From a checkpoint of a small image classifier: moe soft, batches of 384.
Rows from block 3, named by matrix and row number. Rows with one number belong to one attention dimension. Each number is 128 + 32 x the weight over its row's rms, rounded and kept within 0 to 255. All counts start at 0. Numbers have three digits each. After the name is the row's rms in percent of the matrix's.
# q: attention query (model.blocks.3.attn.q.weight, 384x384), inputs 308-383
# k: attention key (model.blocks.3.attn.k.weight, 384x384), inputs 308-383
q.361 094:131105108044174112125157060202129082184102110162151057125155161216077073159131129112150141162161119140105165083172069145103163171132109141132062128134125164140115166113124117068088069134088097181116100107151185119095132091119112
k.361 101:105183112073107128064123119137169139124098088092105144162126087099154148146091132132188185095097096123093111126096137153116084116075131133132052106098153118110116119122097159099115136154113132164166160154168070087148133137105126
q.362 087:117130148153091178145119108140142086123137130113101183137166140133160129106095106099175118168067089153031120132182134123142110148115156061129128125111105117116112124131170112109098115114141140145097157133081144109123140128124150
k.362 086:159109141120129124079082149113134096104195169169182128090103095119061110134196151146156106148095141105113101103121122213116172121109089133082110129196067120181088124136201153111099188121142077195119177125144137079111060136146123
q.363 091:164089133118179137092108082071130142105179085149117142147086123126153174117164143106090173141070144109104073154130140138125126188104050198110151115057118134075121150126116136144129136081110163112119115098110101110110095104084159
k.363 091:153131117092127124131169134162038140110140141121103172149140118111172126191065101155147147070104123137135081116131135161130093112125120080107176120145117141181143121076113077113163188152104146093175104147137141138091130212156054
q.364 085:129093073118138095158088120121120151127156106096143176095118176134134092127140139107114120192084100161108109133105161143137147097146124123126176161151073160104122090110106148139161154065154107120105093140075145132175098174142090
k.364 093:165093177105103158129090106136144080118235123098159117128176141105070166138152157118145152090107087130075090146173089081119095096081126130129134113083118146127147158095128152129097132112088096082083125174160116167152150075120109
q.365 102:131116126125118149177148132154122169114160146086082149169118164122117195094172107148134110140146118116130140164121169148156113159091172113122117156123091120110107116174143165184085152129154119126128156066096146141091136103122139
k.365 112:116154126141147113085135110142114089077098155157132172089169182077092146141170124135106068108096182126102135076163085134195111134183075102106176128033102095145120113142072120115150090146091127123112127117162167149149135016135122
q.366 116:137122113205140107114132076157126111146144111171100170159084136139170119122113083140113081114086150141159104138155113128141096154116108113105138119158135100162073115202164111163172124193134144123138062136116123113116141132087130
k.366 113:121152162125103117113022093123073078215120129110123066096161161149151152115092175130106126128138074134164187153167149107095174085141069095153107151104171141082180170127144113157119121169148194139140096165113108154122089131102176
q.367 096:133096132166123104092169120122157178203126132119180152090134047134112121125111140143161144091183221143171116142086143110115159164065171103142125086081134122097155141064129086095106142141131124128130100146144096147145164152155058
k.367 099:099184090105130140087156178136132144116147145106136086153098124102127114093106174064077119093115183121108157148115165185101097141213103108190151157152077165124118104216184134090177168068145111130158083144182081117111115099109161
q.368 103:151105100080164138096106159107128065117151087153098159126111145134160117151135097157177143162149158157122093077138116122139075112095103146147188112168164188087157144205142138129151089186111148077180153134088151188128179165123162
k.368 108:103129148051116100132159157120106164206066157103106180181078124150121114085086146176154132080150135155195151184092157100074191143138089150144137126142139142163126147108145162160121124160173208166125134110086071096119123147095124
q.369 107:130099119132137115129152086104123177112102127172160173088164135144070196076113171091161121108149138175136076168093133188153164136164111163087102175121142162126106148171115101089165123075121117143182115114126129127165135144139145
k.369 106:166178084109106111114154093142132142149191127165129070193104089123140170137098075127096139069150125128061142177131114048144081120143166136092158172143091058239071139134124124134076116134071152070054101120117086147178165119137095
q.370 102:100074154115126159172091113114098144152137162129160177164110176087112171141185086151180104183163069138101138107146135097147127083144119199153151127102083127157109102213164148124156100125110161138128090116116162131074145151117120
k.370 098:175121171161101146120093151084163129130104123112137152117185161175117174120111129102121078142160167120099150145117116150160091180077096166046099156126160061145117126115165130065056118154129181116109171161162064098147173171066112
q.371 103:144106091181143088135104111131154118166121104120148108124083104102141124138166112141100118070145115109090117102112150130145138107075102142143160076128082156096172075122042149179167140126108134069149130180109144155093108076083090
k.371 106:114129189168122116101115147131171098165148131141155181174144086125184109103167124119135155096071131112131165109081118118121126102053141106090143140142137121165104206254125196107155141066081158160131117115174166051080137199136130
q.372 092:109192092143111121204147172183141128158163193152106180102145145117098123169158121128180107154067130177100091120103131142130165117171112182109113127108134130142128171091136116108164121201086098162174120109151129073126083174162120
k.372 097:139141148084111148124137100108138185122112170169112125115129099178121143148052113154105137102093168147128082133104127043090128119187142111154112129067131092163200124149137157135154127128112134195111149084114088169177061095124092
q.373 127:134128139081190179113128090119179094121170136153144091160126167192157145191209071131148174143105102103160070114146106118090095126131090098140130070122093157150143161130111140073106108094115078088136145160115125080100128076098140
k.373 122:112149123173144088150155108092171127045086157136140143134110092141142147163053133161106073151093141115132093064180107106130162109108143123106099150125183109148124174148099081126153126177126070118118121041141115156156162055195118
q.374 115:116154094172085125108137145138107147169124114100122148103131123156160087072096108140152101125157152094140065111131160163189165102123111107186186149135106173136133133124200107111090103169127168168108179118144066158115103138106161
k.374 100:079105120104202136117122100126108144105051143094133132158102132076100137067104093135153144085092134129144159109112132145127140102154044159118145107118153106096100143128127087118122141065143170150081208197106146121146055131109169
q.375 083:163089170121171139087141137138160099113054147113105164156141128098129163127104093104184066107208161193149158162114116137120060076121114153128132140144114126030138142190137088113162113129140132114115169176103119171170172162119143
k.375 097:159163094098101097125138168137067131113096114057069141161111106142103130107080180141129142123165136125160209230174200093154203133117132123104143141127089121163137151158078108134119144083174117178135124106089146090081090148126160
q.376 100:120115198139154133154111133160099121153152157094095140059167124173136110083130154070131131124112077112153151164185126142106145123126082120154157081139102169107107159167151103139112162092088096124103173080120109115105160155202134
k.376 095:173108185171149110168095154125141134111163120103173081124103184172116137168147098134131137162116171125137161150175144172149150063115117179072094129101175139091172107062079128127073073128055054147054125158171127130153069128144143
q.377 085:117091164117185138095120117119074050095144158144075118158152115100153115129124107137108131155102128148151110128177119091138075115167081114104106120132128162117125185125116123137133112087115120077099180201141120140102088088147073
k.377 097:080108129151168112117117107149177121109150224102191161175177125098124118128115170137140112101141133108086074165102122148169174076134153116091088180158113092185088069226122158148136135132177118171086125061142147137131144127129171
q.378 102:136109163119127173165164112148165142134108113151080130126122188152097130169182100160134149108140181141135093150124159136092109158148110149192111133146121128167126151122125080095165102103126176113091078181106163154132102185147102
k.378 109:074118126133111118110074119140155160179174141066172094120147074162126163105033137114156154063109150080114133195128181066149127088125145083179125133067096105126193132120170144164107146155109151199137117127132136135111112064116127